python train.py --train_examples=39062 --encoder_conv_stem=false --decoder_activation="silu" --decoder_fused_qkv=true --decoder_bias="all"
Rows from block 2 of the text decoder of a small audio captioner, named by matrix and row number. Rows with one number belong to one neuron. Each number is 500 + 25 x the weight over its row's rms, rounded and kept within 0 to 999. All counts start at 0. Numbers have three digits each. After the name is the row's rms in percent of the matrix's.
After each neuron's rows are labels from the 100 texts, of 14976, where the neuron reaches its highest value: "tokens" is the input token at the peak. Only what is clearly more common there than usual is listed. The data: songs of 200 made-up bird species, synthesised, often over outdoor noise.
# fc1: MLP up (decoder.blocks.2.mlp.fc1.weight, 512x128), inputs 0-127
# fc2: MLP down (decoder.blocks.2.mlp.fc2.weight, 128x512, transposed), outputs 0-127

fc1.245 095:470461460506493494473503535487542521454497505497465519532514486475503514491540474479453488503538514553477488514500507546478467485494461551484470485505478506532482481546531518492515518522489487464519513500477482523464478522492489474509556485491532532482503500470503484479487514497518496500483537467540499455532529526494478501478470454533489540472529523487496470487529504469546523517499
fc2.245 097:534550487495516469498474515467486488514481522504468497484455505479488522502509500509510533479504472487491458556535501495493534474513482471504472490496515442505492521477512500498526501511479508514531479445465552528514478510515535518490488524489488531529514508525453492456564522498451476502523528457482507519488492517505507473452463482518530481515549446472527476468491498481498512485500
tokens: "<end>"; "muffled"; "thin"

fc1.134 092:468481474499512504533492501503495460519488500482551492448499550482495499502512517505533515470532473515509498492516498550506561554532468494498506509525489519468536519504508472480473512506474444481511474468471504504495472478489449511550514523526481511475504538513520486480489566511519499497501521545493495510497484550518514556498518474504554527479502462473450503521503509505512513490492
fc2.134 091:517497524495469477509513503453457526523495450511515496541525504533560502511481525477547515507508498505526440526414492472498478482507462482489475491521515485500527469505467524493495524491537521505474520539512468515453508521476483514513469548510517522474483519498529477504483469476468524532494502513533502488507526533485482547494538495503518492536499535502516502496445487528500502515515
tokens: "mains"

fc1.170 142:538468509516534422487499483508488517503502487442525478472502512487499524488534456499488495476523484518478499541498500532530494523502489495497481522488488492540484518504539478490476504542494469510482532489467459508514506508454459512503505446521488455501479498480524499446525526470473451507531506513469505486499537522469496531472517473531534522543476480541504532510528497468499540485518
fc2.170 129:455495535470490471494503519506503492489535535535506512524491469475515468457479502502552497479527484474499464464516469474509524466533504497477470501566445455523535544491519518493503502484459484501505437497505517463466520499519509511478488493496496522532500460489511508547499484473467476500458473512467496501507509525522509497491483450488526510480511501515464501532495534492447516493457
tokens: "whistle"; "downsweep"; "note"; "warble"

fc1.110 112:534468486493499497457485494486489518494533526464552488498527475477515505506529466447495504504515514503515508524519488563527510496489518481506512522480431519510486506464523477521533497514466453495503526506493510505521486461501495531527513457515486487494504517517493504478466495533451461474487512489467501503504573507471510486493508495543548541468496527523513461489511445517534545501513
fc2.110 117:519498492536510482551491498488522502493511538506479468530462510498498503510462487501497529513523499529547494504526476459514548500518514479493478559521483470513468469479497491546476566533473462494499494532488487459480503507556489519511501482493487491521474475493461487509483472480507493520507490537503510475453557546459495482479500476442496464523512516497490499508474543537482491521520
tokens: "x"; "whistle"

fc1.140 102:534538494523528502507480501505506519497529522508486498495511529497531547456497523482498479492498492528515497529479514553502477477540474520548496488482543501527509513482568482477499519455485509521500513466488519521525465471503494481535497480512480488433518520499535465490521557509455460496508519479530503485544449509482547505473502457500461503482474492492463494512494503474490551495520
fc2.140 107:533493510559471489493493503482504508503547515467508492527487542513491460505478504487511488476540487468520494550536499475489452475450523483534492492506494488503495494492465513458447501485480483482470513492459509490526482509495505546523505462520520476518562536492494507489492472463492523507459510500463486454539481522456525467488513474480489528535475498532484498506445462492512530510519
tokens: "a"

fc1.239 127:461509520473475488496502537511465495502493552457523493517479520477513472523507521505548487510498478482470506478456501450479504485505495519499465465500503465509503516480511520523520503535533466512514479488541550529474484496509529482557514513447498488478533474479529468520506551486501454484500490537470505483517494480511525477463517511529489466516486459512493531528509471532484556464470
fc2.239 123:492507503476549510532507476506564529474494522488459488466467494533473520517507482503488514446504475516537515525497475483500495519521433458499479481467511521510549489486492490473499461485480490491538512469500503484525523544534514484513498501516510533483525500463500538490524516505502535504528509464501502542502503508470514517542499514470508482467539519489530445438500484558507491506530
tokens: "room"; "arch"; "wind"; "stream"

fc1.446 119:496494461503555497519478500480518495494487473461471421502494509491496529479498527504486503437497461533526483541498497495489495477537491537549497538513528501490471475526503467447511508466569528511494529493513498514522508480474498488494516474495546522500472500541490496531519535504478535522523541498512510488491461517513491480539516528513494502476500487449455468492523496500527520526507
fc2.446 110:500534496508522507518480509487500538505518469477529502526471537459472529506486469527477500490500480522478508502470506496513461470535487475508504470465493513450510497481461511466460498499476521518480499502520468497547467538516501447519532480501478516473522507477530495493439504505492509474495499517517496549549501504494551502516514542507516523537487506522565516566463539509516513462505
tokens: "a"; "over"

fc1.137 081:471485510465489542466474500528474545530497526484505484494532531457509561516512515470498532457498486467476477486508476559556501482477478486519457509513502503455488499518510530483484498505489520529502475514506483505506467480494494507477568472528516526529473507502550510484487540482490543502445535510515456511536498495499497511452478473491510478525532494471501531520505514483490535493484
fc2.137 084:494486498484510497480534501433491465522509499481475473458496489513448516502508534486471528501540515495505483509520497460515510579511478485515479469518496555511505470481487486487483498443517472506483540502502499539475492518521508492485484525471481525446499447516489484466475488486504493501492524499508502473489406494488478550518495487521485518514498494512520520509477453510527462509483
tokens: "x"

fc1.408 093:487516500527447481534498518544465471537518532492543500517521519466479474514490528493508502489502503507496521469496491480496545549528519521518492458533470515484498450490489477498512504461468470528494480493494561521473483538470478502509495440519491503476481453470516487537493538493490472472539483538469490481514488494469474487469543522519514536509472477497467529519508499522454486513515
fc2.408 102:503471527466506538517469447499518482521479504502484472440516483509531493507522489526522488520499489506479486490471505498509463463524473480454487489454559462495489536487517518415517515473525521452512515515492463525481516506503484456471494504470503492498458471499499517496522490513489551540548548502487505540515535507536521514505496506511490500496534494517509513460497507480493466535501
tokens: "crickets"; "<end>"; "rain"; "reverberant"

fc1.476 089:550511493485458514485526506525485505468508482521511490501486473499493467530491529553540499497507484516498509532458529554456494491514469455501506475475479492512476508486512510536501543549489497494525455484479466457547496495533472503504482501509518465480492523434544550522497534471478497482490509493521503513514450499479517490466553545485510493518500495484494505465532493497498542526499
fc2.476 090:503461492475538546510513480529497491495505522466497513532497524518476466498488488487526453542488531475510520470500506513482518516473515523489500488542502544494500509508477528432489497492506500521506494486464513472486448523485476452502465522480520480512482491472525469511474517487505491447473497500528517498518443471497502456513522533541510475513487517523528513539443468537563529505500
tokens: "whistle"; "downsweep"; "upsweep"; "note"

fc1.69 088:514497566482526522514508461473481509531500484532506486501516466470506483481537455497486514469493506467475461498488455520522491461509466496533484528502459489567538540490510504469529466499514491462536554502507479514523533529485527509537524490490477516490516510493463514490521500552489512528521464510516521531501517497496544554519471490542547485493469489499504511479486511529492505512499
fc2.69 090:528530484489500504490510508498471478532474490497520510442521472486529451501453459470536553539520512463515553495494545455533513508499455490530482486542541454495486487489494539483520505534535457500503460538485555467509470531490466490497491500501522517495506501490494552502466525509518496518503511511518482468518481463475514479512514501464488500487488511500528492489526476521499532510479
tokens: "x"; "white"; "pink"

fc1.316 091:465483477521478486494522478540525507503520474514505501515554499492522472501519493508481488535486485451500498479457528513448552489554502515505510448476530487534507484503486494503503519504505487503516503477487499543473531563505526484514487494489465547557507502473476487509483491524505469503504491512447483497486459492536521525497560507492458463511451517494468504499497485490463520531448
fc2.316 101:520466481495512475496509475525509508544469499489468507507491511469513484465516511546498505487486480480511467527496549497522412511455460525467514486489528509512490495444443469502519465512473497503535508465504486523485474494486505469545491539533538485517500516481505489497469505520491508495476533502526502489513505528489554503514496482484496524499558501477533473488431502495457496518520
tokens: "crickets"; "rain"; "reverberant"; "room"

fc1.431 098:516503487540511467440481510519524519519524465494548466547487495546505497520464491437501471507492461536564503534511514512505471546476488523493506517500459537482524494523536502532506522479495512526526512500505522514535521478506486484483518469484473485505459510502523492515516461499475479473478521517497461514527515502461496501475479473542572504484528506509504495514480490470475534480514
fc2.431 102:495500475468546514534499473425543502499483503496547462516478496484500530501497498460498515484468514499520503539477501481541497506498507481484515505515465488502493494499548530541509515540502532478439478479482462443543511513506482499500511493471532509497457485491470498506474462502466476501473474537477472502472500491501473494495505490477499531515496532476500461520496476474547476545561
tokens: "whistle"; "downsweep"; "note"; "click"

fc1.226 079:459558485512448512497454493483522483502510508516522445520499469517524486491515453507494502475508527471518515525519474523486465479508504509504486480520492524447490499406526515495502533474475527526496513472446483533512493534498497500501513497501482539470498514542523524511472504483524488511494512515514502495551497488480524516524486514511539473516514477499448476442459486520467517487494
fc2.226 089:511480507461498580517495465496524523484520513461510511519505463518519506485498554527520479533483518572476527517510527460489495455478511475516490482533486511539540533497494482516475466463497521502514471489494476532467490508479509565476510542499458481501525547489502494512467472495524527460474522470503473508561500474494491512510483475481492500506509479508506479495521493484492460486478
tokens: ","

fc1.285 113:503510486494494475516471530499480558535505496492507494505510495492483514533457455530550503458539476490498496529534528506490488483471500487500491508484506504539545516507487501506535491530527519462477502506488501448494506517474479485537520498521513460528462527530496463533531503461456459497472531469545513496554492485515497475466540501473477503488500485479486485510497474446449550498516
fc2.285 102:493498469528550470462505486484498455493512485485494534451521534502471507494481478514480471510490505462536536481478489521504453475512508482475490485519492509479463478489500539473532482470492491490485493494471489492522526531500531547518539470474546476461551483495531509508502510495482500476541464519496460541474455511512521449527449556494473498511465493509477510504524537507505494475507
tokens: "a"

fc1.289 090:483504516521543511529532509481519498471496535492502516549490509520510495504511481483480506464525500479445505525480524518501463521511498512515491452474523465442478497509504471492476474470498511465520499489508463509528506490447455492502513520541502483479542451471497502502524534474486523475497522466472501505511524507479469502495527462570535578439500504531493518507491515512513514509493
fc2.289 092:511480499478489531528463492478480542528516489505475480491470513500511473500473488496505545473520551481526481472516474494483546519504533493496509517477465490538539519535547513510517550472509532486522510501520505545516524518569500522500463508494485512532472533520495471455540487507492496472535530503511499524521548511471503482482478482554539488494494485456520525475502459486512468495462
tokens: "mains"

fc1.482 133:510499487499491490498541505478501502480534474473529487511498540437476467493522512476508510487499507480527505498515505484508491491520512465499520509496504443511525519497544479504546493525555484562482478521517509499511505428533512500512491509489514482514485527496467504525548518482492478483512464459496523528455506526514536511475531480537543475497526543457503481494535429518484531498480
fc2.482 111:545495507508475555505465524496516488544482488508480471507502462500474498474498529477500452486506474482452462527474489522463540530458506477486502498519507523506509539517444506521523536533476522450497471539509477516482474490523523540508495544468506437493493521499502482494504460494514468460519509538521465536542515494480502468525509509472467483512498499483523509488482512510466466488484
tokens: "whistle"; "upsweep"; "arch"

fc1.438 077:530492418463512503458483496521461504460471414520513465528507531548501534496513509546515511531516503501511512479457510496488504472470490489497493522481504532482500493502501504533491525497501523483514436528494489493485493495485482526504499492510474538464485456508510475529493500435508485520516461497492519485481512447493521509501565494490496499528488465510507516507473482465496538512503
fc2.438 088:540497529495529501472486520493544465501476477462552520506465466491458484498517483510498466473454507499495509502465462505552542479526481530510482496472486520493499478517501519490529461450485485490475547494494512492489485532505515480514489542497517533538534485560518495496537495525543491501524501467495516499538517473535462451518490542505495495533513513521491510460516541478519536517503
tokens: "x"

fc1.321 113:532545507487500491488495531528509530531477541444503498518490487456514484512510533487539492485510499451482540535503494453496530540543499503507467512516477519533512520467540448522479496491501464507505493512521521518526492498492483515536492454483492498482461480459529467501500545480506464521489474524476524479493528521495499504483554505549510473491482479528526551492517513515464540512471
fc2.321 109:497473517472527510499524500525533497495510526521488502486492527484435463504509484495524501525492518474473482535546515498514531484496459474459517517461503481483550482506507506485521498480507457466501552482492521473508489560510450524460490508501512519507465494451539511460506468510547508516470501526499490543468503537502532476490503455467514507497511514471530477461491546502552507494497
tokens: "whistle"; "arch"; "upsweep"

fc1.312 106:473473507484531481493445485513505515517515490492528485548488498529507488473496478484472501452526481514500547580511521478480479490583504511503465521505524494466499529518539504487530487542508491515503479495526534495464515484459511492541503471459510502508482496514491518511530517505511512537500513525461516450515477511506494464493578525516507512463500472488508499496508517485456532489508
fc2.312 098:517486479509528501527506495494503532513551526483489459489473543486481546428502531487486528460499496480525537450503505492517488517478507456512516521497524481494500465460554506496544510480476492513450473462481490467492505523531524473506528510498455461475519515491472485481504519480525470490509538552512514528507516534491462497501555538490496493488483456503507509507504494552509497478484
tokens: "over"

fc1.284 088:500489528520519467512460481533484556533518522526502482505497539454539494518508482524501492510493487513488515507486528488479550446553511526466524513493466473483516466466483543511483525496474486512494513493463465511508549497528491527530492496478482470520529464532493468526506493474503477523480492512490457526470563488474484537474497513496500486461543529507528500441505502530493474494507
fc2.284 092:509509496515479483530477493530518463510485481474488492548476498554516471513481488478527496482481512469514533532492495533456480576498503530536515508487472515532482478507520466481501494554502517502499482512514528527513449512514518493510504493560520468527495454521477438487507467500499525444513509529495494507486492516514537457474544503492485498525484513439505462507496541485510514503503
tokens: "room"; "upsweep"; "wind"; "downsweep"

fc1.424 085:495541486506501468521544533506475531479514509546472504492519517515545491510474494517537530524499479527519491462486500499497498544540495505490504512511489523532495477508510519483517467496522516506476499470501558555436504460462494470478504461537494481499504497529517521523498493507529502472517477484521528496522519538522515483425504506436532534523502523491520523526487471536494509498549
fc2.424 095:488492443495457526500492541511514463533472510471493505498473482476493492543511529505479494507485466502447507451510470507499495470487452498520492481500569512497493487535495488499491524494480522527485471456517484464501508543524479520489530502480545520515555494528471521525512501504463537482454534514506523528505549492474524476497471496537435490460524503520483518488508503468505492519505
tokens: "<end>"; "stream"; "wind"

fc1.269 100:495523518505516506448456535509508506496497470536544498490482509505537492499485481477490510503504490494519534535495464507482546509478540485524516483506505553522494518480524492451468501502492444528482523435525468462441491526496529526472469477504528521503491540452506534509442494465521461485507515502482487492537530498501493471491492496503511487517530483502514499439541501502496539488497
fc2.269 097:526508533497454461519498515468494527480481483534429523529545475497474485481498559478496492484526465489497531502470507495540470506504501475496495513496482500536486534553464479487468507480436551492451499518523524513500505485525517529507520492484487514487491483503466516500492496496482502509518498484487471490485526513496449530495416479453506547513524483514510525518507471528505494501509
tokens: "whistle"; ","; "arch"

fc1.298 107:480530497506502495479519516463505504491485520477517480547521475502535493513484526505546514426537444532505500501485558442485488529560495506519503487480484495515491521506499461479478533502460488476515477496525542495496485543478450494505469459512516547464482492545504473488507523521538489516536509508486482487493502514477513491467481477486523522497513477513521536512470508502452461488522
fc2.298 109:486549487472463503495521518538499512492498531496514478503517511503498502520519524486481473490462489516464511466504503478531516471473458529508513500448520452447522524483486472468512485520534498512515566490475476493463536508522504530523557544487524535523479482473474495439499469506473535527512470487518511544519530531538479521511493494529506495534488467477476515465499502503512483467505
tokens: "mains"

fc1.475 094:514505553546541528512497502504493494473485505456495451452505521530490511517488552481525499496496461478487484491448496492477490521518505500461478468481479530497506488476543501533475515477520483466502497497547502546508475505493553491560465451518465490530511426522515492522497517507503474490512456513496496456492471512506501491476523492521512492480487461504489506513497515514456499539533
fc2.475 099:537506460512521479477570533480551482497505469505533537511479507495498481492515526517492498486488492513531476555505489468484556498504425500462508487532488475481519502538484460491511534501506500501498512458500517456526478531502499479464516475503526498517458495496465531456508475481527487521518509487516534521529473483474447513553466495501454509483500529488499463505491522475507502493507
tokens: "over"

fc1.381 091:503473480531452457531494491524456450518558440515540481533511525458469476493520517484501517507524529517497456525513509550525552494503507518532503502513470495513495475535474535503490504468515515492509548515496511465522499495504497525478507529553524482492505498507483467505490508548490450486487550503487514513479527476505450489469517469514490494517508499447506482479483478471478501493493
fc2.381 100:471520486491524488495493480474557514527474497493476482475488510500515474532477498545487490516493487495509485477468505494478557519478473483513497606484474518504483516492504468485525511544513521529506464468477508491489501517527498495506506485522505454498453512539508525537501498523524541476488558503515524468478499543522424504473495551512530510530507523494513506504483490521478483507514
tokens: "room"; "crickets"; "noise"; "rain"

fc1.451 120:511508480498498453465550534501482499501533478499530473526491542512520468479531495477499500487477469498516518481510482533463456516495512481470509530493512477495443474483531493499520530468533506513529518483456513454507476549515561480475483457507498538468488546478475492478478507515525499493456489459533517510502494509474488466528543494531471498511499534469472523509545494480506521497472
fc2.451 111:517482461507503539436479489501527499485525461505503478493513462503500523469454471500509480448522508521525468538512513503507477489480467481547462529507513554507464479494516486476512496502492462495494505515495507509532484470499535464530508505499528503557542513527542457547468501445489490511470508491490486526448522493502499534485508490498521534504483499503502457510469542475529504467528
tokens: "x"; "<end>"; "noise"

fc1.433 098:467457526519485470462512503535512511555503499527539462584518501486545476497485512486474493502505462536502498530504468504488513514546514499565502533476500531529461512533521508535463491538530482511465500492467494477485487500468509540493535484537516523527507515539488460469499505496501441485507477498463519497508532475509503501461511478476515510472519509484512493518503515522479521498488
fc2.433 093:482517451537531514529470515507519503505501507514499462532545535488536504506503518516497505543508521502524484499465523484447467472511462483514523528476506530542506499508526517506513492485497493593513492484505508495444580471530526512492491478529504493517498529495484481510535474475470530497486511486524512478478549506542473514468490459509465496486465531474535496497510488478500488507509
tokens: "room"; "note"; "crickets"; "whistle"

fc1.6 082:473452483527494517496470516498517491531521478532544457495504532490522474546497469521499496468499477501571504483505509551523482486482497494494545515526516503488491492531508475535517490481511494518481523500525471476516491500528441524511493443522500463462489532523460522528524460522511503485495489525485475537506508475465503481486525495486507522495524499453537443487507470527454515495542
fc2.6 092:512516516509545516512509525470480530492514490499499480499464489472502518465520526503476522564498505540546503485502495540502552493471507479481505513498513518528455455547495455502522479505509560491483504508495484498533498468531511520500500503502542460462461517480522457558520486494478499513512514482466502520472513474466532533492483504550493477472501530507520447475486461468492473480496
tokens: "<end>"; "room"

fc1.166 093:508487515477535496510486502467492543471544522503530486495528521482543521514470433509476550497509508518517530536477492506469500494515505492502548460471539530543515498524514489511514496518526530553522509501484474501469489521534499495497477485491441517510465489494496466520525503468490499492529526468461539498517479482461494483507516480494508463526523497462502454450459526467518532505472
fc2.166 099:546501520499525460524490488515498493505512483484529489534506489494493463477542526492499498520520517500492499497541516484464469477478500520532483476439479474505487490491514491537511469479492468532479506477476457496508471527501449506502516491446472497523510489536530459498506480514529492491450465465421483554531511456498470505512490514475487518511527455504466502504452475536478520495479
tokens: "a"

fc1.145 116:481504479514491478535475523545505529488492510542482484490533498490542476513506492494497533479493465511477545552502474535485528492463521514518481512501490497507485547539534526494492519459508500501540491483473512484488507511462489476530476478506529498495491466497480473467512525566437464489461510497471503488482510541480517452487556471493473515465478498451496499513497448477477482518503
fc2.145 106:470527531538529502445539452495481480548545521492520506489495546479540448478452478480483524418474514510523503482483535486523496538519511466488498502521524490486516473452519465503481512503497477489482483469478519485502512529526501527510496503510477510486487482502549485544511487483504517535465540526492514508474477461510540512473522522480482503538474486491500495476502500520521468508490
tokens: "reverberant"

fc1.136 088:528541510514501494522457523521498498500495476561477544525482493501482472503515512496441541483491485485499487503483500534534472478453515474466473513480495492540517527471492574466475517487536521534491523535483479529534489511525481487431490485479497471527498485503525481461519467519492518475545508498499484486532524504471498496480522456504485510532497491505514505544459449490513496494486
fc2.136 091:499490478526511471467511463474502469516471534488489452452541526473486473541520481512444513503507492476492471473452516514496495502502499465514506525528463450497459458493485457521542475540488469499522464493478490536526467506485512497520497450492503505533458498490514523464464544555520507520523535503495517502487473506494545544514528533489504515503539493511484510495502503505469506501493
tokens: "x"

fc1.32 115:524545501505495484529481531440529515479506473499516521492575486463491508463475516517509534509516531508495492512513552525443506476475540524528512505501535465508518453480487482498499488503523531506508463490465526495478509485484497448486498498485513523503492485476492483528511553532484533521525501481519512538530462479511518504505495533511509526487498511461454527508486486444560523506515
fc2.32 111:536468484508508501479480488482513506473509493481505471519481503483527473483567475507455503473472454529502483503551547511484484495486506495499513492471508511513463548496518526514533521467541467496470489511518480509487526482532522518494504476475500510469565483575510491458531472505518485486492511525501460501468538473496542468476500487508491486524495566461472531490488508486481525490477
tokens: "a"; "steady"

fc1.23 085:481490474511560480474488497491469526508516526505491473511500514493468473510491491473548472490492492532572495482501530499501481484549500472515466511436506503448507502526554482471461482528486487528531486535461481498519500479526471506544546484495474470490467463499532476504482485497506550547513498517539486482497496522470492518455528510490525529514506483479548486513492515508521519498520
fc2.23 094:539571479515533501514485516522525440507519491497486482528526517530505481509450518472467474513491506506511517481487512499520503497487513455525491526497463497496510464495506521517441509483472518484493497504509474513470481483480506552452509577472532524519507499501509460481514488512527514531517486474475520488482466496478478511503495441569467530504517465495503480517522482546515487489522
tokens: "mains"; "with"

fc1.86 081:476494484546475496519486517488489498501464535513529451528519514537479527533508506525466473518517527537455492439466499513494503548473509497494496558457472525482461483502527488493515499514442505504496523525477491488531512487492473510513526501498522535478514504527534515486499534507483489537477547515504514461518506528451487536453506474548496497503461526469493520494519476489480536507470
fc2.86 089:521538510530527497495477496509510497558461524564495503509463472479441481490477496470489525499465457512474521547510488470484456508506496533515485512525459488505521519525518517488503534521505494474504493490499501526480484554481506511497498460546506500502489520482472471521472473490481502452516457502516477476502510512535503495497495483481488421484450510460454509522493490496513515539462
tokens: "<end>"; "rumble"; "quiet"

fc1.56 104:538513511515499477473454506474483538478491517523519499498476486485526554536509523490506558496495498467508526493496500516494454426483492478534500525493533510509451519510541476475490460483536499511488501498492484513441532503493535462500508484477536527484506486496504499495487570572486461532495516526481533503504498494523511479522524481496474523436491479503473508476515505508492505472507
fc2.56 097:467504560516509485487490508471500539481490479443483500483488509490507469486508495486504484457500478507480517495517527525539500508462521467532525531527509538551517494486488488507501470491525490480520512469474502488503474537499511538515522459475523507454492540499562474492466488490530475509457527537553475524503486491506528497545483520499497531497483510477424520498499447482516528513513
tokens: "a"

fc1.93 116:528484522520502435480472512543512550516525497464501479545546504474559493517499517480509518462514500466489561535522515504482522498496485489568479498463466522515499520474490505521520514517500462523458516512493499528505488543485465483518480450500489511495513505452509469466502493492497469533518435526471533477526513478508547486471514513524505506501485487490491513493475514515487522518501
fc2.93 106:485474522505470478540506479481515511494526531432492462506472491493482546465471524480518487486533455527501472523533503506490503505540504494479531498453550486507487503481520490464499467469464454536538495468482556473456486521509477501540487477499509496474497462543509508512516486493510488479480496516488525533468518517507530492489472477472491495487468515478464494474544468494525553515509
tokens: "room"; "a"; "crickets"; "dip"

fc1.222 123:505475500524474491508473503528515486523504520476528500517506515461484470523502556516525493511516467475485476486481516425470531499499483545533480457433501485505502550463514515512514527520498502545508521503513508553514508473518541525547477497508459509507535471512517503510510549489536490472507459528528510483490516514538543507457491503518516487488491500473519511505474468489481526482452
fc2.222 123:514568544487525478488511490519547507446556517547481492502455454503457548489495519512491502508481483501522444503531522524505493511528469510483515492486552491490496488464450479456501507549534518503535518482495529515503491501471541491496509511505470517534502497537519558498527483523528512509510465460502519522491470496515505495523494503468496469467519492517488479515524477517508522514520
tokens: "room"

fc1.455 099:524519505521515510543485480468503480485496529481506493516493481517527478469495505483497543472473548477482480526465492477457483501461520545501495507515498519464466496488512540473508502494468498511518514522467474495459514496474532470510498458516499541562512471503516534521493538498514510498534466516520491457492499518481474489532478483476491495478443503524405517497507512514557529513510
fc2.455 101:503448520528497502473518541525502506528468483509494539492515496522551520531520466478491499522478510498499522491489493528485513517522541506451537499531499497529528478512523507501483510457524515489472514510526481482512440475473514516468499522497545485501519559540507523497476454497480469488498466532551467523494546516505478510497504484483520527506477464467532484522485455430516487503516
tokens: ","; "x"; "quiet"

fc1.300 096:476477476505539466500515467484514483456479512486480462508485506491473560453504500447454522451498513515508513514512512480539501477544465464535513495482531534491501540487503494436492465505512474512549519498470500482518500496488477508475509448497487535507475495476492508470505492536523510508524555499495489516498487513494510551558482476488530460481549493474493482484507532512493479508501
fc2.300 107:450527521477487509473523499498518483481498463488516516461514498474438532491496519548493487484493518505528530496516507471499500495508471490483452487491479497483548495468478514502445521472494477532491523564529482555510485526511458476506481506539477519491501474483529471475502515493520538476487493499488490503563506477494491501493500510459511540499530467488500553462506467503504573504485
tokens: "<end>"; "room"

fc1.58 089:521520502531522494477501484510460489503501491499512536521534505481475475498496484511493509451515487473488505523490493492510514513509481522514480459440524525509472536459468489483545503478547527505463526504495430487524463484511507481496487513527493502470523509484469492457517510509503468482506452497487522497527518456544527537528500501521522493525575483486442468494502497545458512544501
fc2.58 094:462525540445510483482513539506537509461490508528544511463484513452504483514498536518528469522527528485510516542447484526505483478467458518486541486498532463507526472473487498518525505479523474507563458482497514528517498491528519522510484477508503517497466480547528526511523550494492490486491554490518495477507509513527480484448461538507515509500501482527475506509524501467514531514499
tokens: "room"; "note"; "dip"; "downsweep"

fc1.221 098:521516486490472494487497480464502493480485482493499527436508482508509487460502513508498504495488520517514445485483534474448489492461521476483487502495543491556510486503504545493497419501455460513494551516502505506503551524493530525477530498547479519512491496492492503472510536493509551505532472492524476537503493509537504498519482477480536478485490470444465531488544496508511461482508
fc2.221 102:506445499497467473506496503520497507499492479478509484490481509487545547495537484506428485491456511483512513494538455515515496504468557474518480494510518499460500498558518480472512516488508507503503501470556497531521498485509485534500481468488545503480492483500473476483478484504477509534521528513431489460493443487478513455505479551495522525471496527486480518500507465493510550494531
tokens: ","; "steady"

fc1.496 111:440484501513516469506489526445511476499536480474463499544515526510520528470500489475511510510457480493473488490522510481521466471492553482508522529514516512497509497470524487499501473504496482519507507477505513487479552530499530511454501445511477555479525485491498526547523526479475494525485534523469512515518459484509526454481486449486488489526455514458467489496526488504521472506557
fc2.496 106:532500516523506515478518511508457523526468490503440510463502521472492456481537481541496524477509497509493547492488493549462460534483491512540478459486463512509519500483487482470455505463504494435474511472469472507534505522534487521519510489461533461444523505477526489461466489515515513476503492485499514505525478493445490459504510500516494536532512487516491524524498504470530501510470
tokens: "a"

fc1.260 092:496476492530504491502493475524535518466509522525489480508513470504494497515497534469461488521496478541525511468444507498498507526497521506474517504491514498469519541472435494472477443465514477494530470541493493496448471485520528478500495455497497498533480505483531528494455496517476479478465494492476469481483510513475526486503503483518533509539534460480506480501499434556528462461530
fc2.260 094:496541529490501520474513494526509475509487476508520470507483503511517470507459472533506520492438455482484475467500485524514505493479466465475475470518560522498474442537539464531545511544480490490504458503505515525536492475524462496517523517496502555533510523456485448493541501500456523532524505527515515534467512475541493481495516524489530492505495492477499476488517499480513485519500
tokens: "reverberant"; "x"

fc1.214 099:477499443485542523500461484512512478533511527485511501503543508474515468517473485547514513497457474529518487491512508505517478503508473555490507498501502503487495465460494452487469493514526538529500465535521487464518504546483479540476490492533544532510487432526494514471510535459495517518498511508549492525480478532503489467500502531501483527490507492475434487529504505533537504522472
fc2.214 105:531521481555491522484518459554483487485476516496459485534507497485512520496499461499510508516478516530445518504495529501518471489495497544503517494512492486467528467488525516460492526450477505473513553480523497567533477437510516495528506530462506493476546488439507473462476493546474498471512517495480492511488512539495509513516534482500471515466510484487509508515552490508522505486495
tokens: "mains"; "x"; "reverberant"

fc1.36 087:494548468492492499478489447563471518511536470479471502498524531469496490481475507506509511509480486530539516531495554438509538498474491506504486445481502516490507485497528506507542508524506462518537507495521519503473523547476493435472511483478553518521504480466473502464515513477512507482455512494503515514499519498487508460500521538468503528484483547528474472507514511526509523463517
fc2.36 094:452485504503515505481526471536500492547503507536462482489497483469524506526507491501500470487485474504539498528495452490522507527544472495510537470485490517519525466494523516515514526484473498483530427476496499507525497483498481476494506466454502478487490497502520492500526505521494531471514587505523487515471475493514472545517513518487490528518501528525529495433512484472536492504576
tokens: "reverberant"